config = dict(
    model='contrastive image-text model',
    dataset='rendered rooms with furniture',
    train_examples=145000,
    crop_scale_min=1,
    vocab_size=42,
    encoder_kernel_size=9,
    text_encoder_layers=7,
    text_encoder_head_dim=32,
    optimizer='soap',
    learning_rate=0.0018,
    adamw_lr_other_params=0.0012,
    final_lr_fraction=0,
)
Rows from block 3 of the image encoder of a small contrastive image-text model, named by matrix and row number. Each number is 128 + 32 x the weight over its row's rms, rounded and kept within 0 to 255. All counts start at 0. Numbers have three digits each.
After each channel's rows are labels from the 100 images, of 14848, where the channel reaches its highest value: "colour at peak" is the nearest of a few named colours to the mean colour under the peak. Only what is clearly more common there than usual is listed. The data: rendered rooms with furniture.
# pw: pointwise conv (encoder.blocks.3.pw.weight, 256x256x1x1), inputs 208-255

pw.181:135074100153091140115144139172138109156154113163152213123120097111116142100125146080030129138099114092113127112144149117092114128205104098116131
colour at peak: blue

pw.91:124106187166123113159134133114090117117109135193148168123129139118127135101084119139185098111117153127141158153107100145171140104114112064133092
colour at peak: purple

pw.228:147120114157232139182184108173126167109119152137136139076079155126108133110099127138050135151032112104145127170094133135170145116167142147128141
colour at peak: green

pw.17:176179125103102145161104145120071133144123121131149098095132018114169132093103114121166169097086121151126121117122092070124148152156137168174113
colour at peak: white

pw.200:094052171175081128063104144127130075154107087135105150168106113113129138141191153118122106110099119143082106154127093140145189159158147159157166
colour at peak: blue

pw.169:158128162094159146108126135197140181115150158159184109122110102148141098172101103137085159116151071124125142161082092115186184124074186137095183
colour at peak: green

pw.54:129059140160118049091128097141126084149124125159092139120119242147151113138132167100109116142095171144090133112131113106146127106148130134146170
colour at peak: white

pw.158:080093120189148111128114151106139114108167108134133134133116133148126067098149187130128150112106082139065104092120106148120140120064089083138123
colour at peak: blue

pw.61:117117136104124115085112060098138102105132067092148131146156217164151144172131124114083140157094115141125146121175102099089105063140141148148129
colour at peak: black

pw.120:150097092134153111080121116120112170091121143104137119158176121119078104133136146102099032057118179100103147118150083117111088138177137098093120
colour at peak: blue

pw.118:154148144073204089108151154157085093181126197139044139115151135138143077144134171132124082204089077148119150103131132105128096142104145130154118
colour at peak: black

pw.5:099084160113119110096127137149113114143140077172139169093199160129145099137104123122134122112145160134091166123184133120138088110095153169145164
colour at peak: green

pw.104:108220133101148124149186086154176100124100087129157122139126117121123167099148153129171207140097105114106131097113122100150113081039130144121119
colour at peak: blue

pw.159:157140161072102111145125112166083113124114131115098144174144179128140115146133139170106162128096173148145120158069043097138120127055147108091137
colour at peak: black

pw.117:134157107146201140084131110088102117127097114134136196114158109120125089110109146138109146164096150190111088153142114139137120127172101121121141
colour at peak: black

pw.45:224196171132075166123125093162125207093093191171141116172125076134048094097120104133084133145163106136058189214122086113119123113188117126154145
colour at peak: brown

pw.202:120079152217069128118131147149181098162095096123122157135132110086122084103143162129130147119037132115140087163124117155151091208092127142114139
colour at peak: brown

pw.253:078135220101159113157118119027168189147189182164068160144106130125086070149168128104172117129151099116155121124141088091070112106123155172133194
colour at peak: brown

pw.102:099192126138108100193105084142096116154165156100170123178119119214177126128181115141132139178123167104098145093145144067105120127174087166188135
colour at peak: blue

pw.129:121166128115098116222083075077196103087164026191121114139122151199129146095159138098106117115158112139101122153136135068123166145107199100152150
colour at peak: purple

pw.255:118136139133168138091139153152149086097134093105131122134119127084108191138168130154103152118127146130104149123174160123108134143134159085093142
colour at peak: purple

pw.72:133151068109104131160108130094192190120108124151128126146123134163164081145174069156142153082101157154073134148148077186107157121164136143137146
colour at peak: white

pw.84:077124158089120128104142130106184187140101214123120139083130129168108138114169141133175132145139149130152127107075120162105149093177110132131147
colour at peak: black

pw.53:156134150107141149126132128115091171154095083100122097136113160059143116084154083099127112078118116116184103121147095152138118101141127093139133
colour at peak: purple

pw.134:103150176063128193167085129123104152109170119065155137093136148115093104115078145151091150128131128134123122140086135111098090127084148130129123
colour at peak: purple

pw.239:144151122121109221127155132083088138106100121085129118096090093149135117119126127148108105133096130063111118121119123119154103103152147135191109
colour at peak: grey

pw.171:096140135084079151150137125154132116138113067096171195094125144081145100162132134104132146153044129191130113174118131141096115122136111116139066
colour at peak: blue

pw.37:085104163115074142073098152095140146123097123173170134151114093097164099101119123130168144109133119152139141170100127069156137132128105093146127
colour at peak: white

pw.116:125158097183093142123168148159083147101140077100139127146143087137149084099109096160148108118139124117045118122112121049195136096141132118135118
colour at peak: grey

pw.90:072134135135058107131158127150099076175131124052157126178193114111129106128125145133082157139153158107128180047148111122125162107048126132100127
colour at peak: blue

pw.86:205147147153155091171128112105163179079114092074137167170144145079139121116066111091203128135112132112119141119153122106111171127112085097081107
colour at peak: green

pw.177:114107142165145186141083102056090129063104122121123143152125137178102124198107097101149135101136121175134132111132143135068158156164108137087125
colour at peak: brown

pw.216:125150155109125114112099127118138116113177094110125167128088120158140112140199125077114149115109157137114093141079118139144088179107127046142158
colour at peak: brown

pw.85:093092117144099144099097171125160099101151084129182109147100191144118124107169196116137089122154122130128192113158100150124152134202136154082095
colour at peak: grey; pink

pw.210:163114102196187089105103129131166150091127086157092168117147105113121099112114099152122135104135165101112106113135140138102075188198109163175164
colour at peak: green

pw.219:122150121067089132093091167128181112160133101146130090115158150115082115132102148074071145112107134115122090126130152147171225141131151088120104
colour at peak: black

pw.217:145130153127142152109162138135122125068085100092074125122133122195074146119119136155185133097169147114083111181135133160110169122126112116106153
colour at peak: brown

pw.111:142088133146106182136107160121106087142145076137213078143154129115156079100129135078155149107164112184158134118097161093173114153174124121157117
colour at peak: grey

pw.135:093113140115084159121171154146077124118146124115127079162153141120125118150113117067113125159128122112140098136129106204123130083133131134111152
colour at peak: brown

pw.67:178148136146092171108141177125114159189140156079138141099100208108105087136115106182097113131101107084015091150124171173105136128114070094161116
colour at peak: brown

pw.94:136110145186127140134092138126082082154059155154087153123114144099102157124142124137092131105129191119096156132126091064125180129165183149074137
colour at peak: purple

pw.229:152155121179155147129173139209116112155118150155124079086059095108109099148128161160161130173118145147162146122096108164160117149096135096139139
colour at peak: green

pw.12:169126141171091150155131088130116104197117141028123131093113157113109158141171117116065174103142093138120105090090095179182137048203144115170121
colour at peak: black

pw.42:114126122112108149137179104170143114116134135072151095167085068111132099128130134197123110152082111107128185149093111173183123114090131110126075
colour at peak: grey

pw.14:092140147117107123123150091150134082168146149118103186141179156074088128083115104156067037125157147133119095115126089190100095166122119180110152
colour at peak: grey

pw.155:087054155166146129093135103092157102088145134094143079082147106115197097130120088121134078028140114093112107086115165109075083118149111139143133
colour at peak: white

pw.215:136127090145190213177140129093156145066106065151118114107110197078080081156072130083076130109090156064135109106114125089141172094153136179146155
colour at peak: blue

pw.156:069172162098027109158095117123100163095138124113189123147156125143128146131160143152111151151083114116133127186150138200116142133105148104138098
colour at peak: blue

pw.38:110118073126117116107114139128109085125091116172120176126088127060150046220126136122152140117077095129115172117095092114175094056135136129110112
colour at peak: purple

pw.81:132163174142152131160160145053133126088133146128094143146044206149139151116157104111141195118055111149120092163117115146170060153102143126116107
colour at peak: grey

pw.49:178129140148165137093127139147147112161101166084161057105100143154151123138172154096143122125139130096096108104107102083053119155138147219116149
colour at peak: green

pw.197:113173147157126141108140085146112101123087071155095154153100170123132079148081156097144118116188142127116207142170163133140155148105113136096141
colour at peak: white

pw.143:168165141127201175170081143155096119088089140154209098102103158169143173173097144112098140091091074105164104133126096185058129009085139179143169
colour at peak: green

pw.201:136156113030079181168091115144145126108115135139124093121125139079086161167119088162108120183113115148051108148101117091079092211155148127145099
colour at peak: grey

pw.247:176092097111137173153162141102176115178110108100114102110144137119113139143098138148127162115092182147151142084143087162118123183035141151116132
colour at peak: black

pw.147:169207108128159091134096156136141144089148110082133129118133164094087150117122113124178129118129110159103111160112073106094188112089161092084126
colour at peak: purple

pw.18:128096106175083081131147128153093109112119116160155146177147165144175111108118096098095149127081161148100200108111126117116151132138113102109104
colour at peak: white; pink

pw.146:118141165113123112105160153119144115133176125073168121142102140125088117082128109081121104082031150108099155125146119156094092073095142116082095
colour at peak: black

pw.136:160089094118098130164127106143159097147096192151142116162127112160094161187134132139113089129081142130094171127130103131151164175082132255106158
colour at peak: green

pw.232:143109113097132148104121114086139154140124105114153066091100147143184093144103164112147115151135125102132189149147092148166159046175104113207172
colour at peak: white

pw.98:118110063070156107114168134196157150124128109130135155111105069138183129184117129117156175109123077174133191129113106077186149204175157146167112
colour at peak: white

pw.52:096162162121116163114116105117143116125141151109156091091167038098107131205152159148145134082110127129053143162091151084123095134123151119118142
colour at peak: brown

pw.110:110069110114113095176149114141083067138091120080083148161109180180161115190138114156096115154106143094178167142154104168116137153094088171144132
colour at peak: black

pw.10:103088110175103096142130135127177070180090102139100140137132142100171091134185187092132057098119139144131107147119141127086164127068138135117082
colour at peak: grey

pw.211:154111130126083171066119148122097131215144133177173204112114149091159056114187209149099138111103102108102120162074136110159099184144124180125126
colour at peak: blue

pw.28:138144152085110102155129149176090162128160120080138175102141145110128172080138127160165115130131122160127140098113152176116144209136085114132080
colour at peak: purple

pw.195:217127119123161163086098161126155108133101115163141101127171132153118127152108119125129130123111117107156177136216125094181121150115133183172130
colour at peak: green

pw.166:088149137144089130155151117168124053127132094109112143153136128095106101125115148104160134148068147141154105158117143125122063101124119101159100
colour at peak: black

pw.20:111103126175134092119118149177125063108158085170152111134139093100118170130124085129076127128093120100101119105144099112129112198046106118092106
colour at peak: grey

pw.47:131130138160234143130117110109117102144119087180151081168128152039165116178111087139212082178082167126101123112133170072047153128143165183113141
colour at peak: green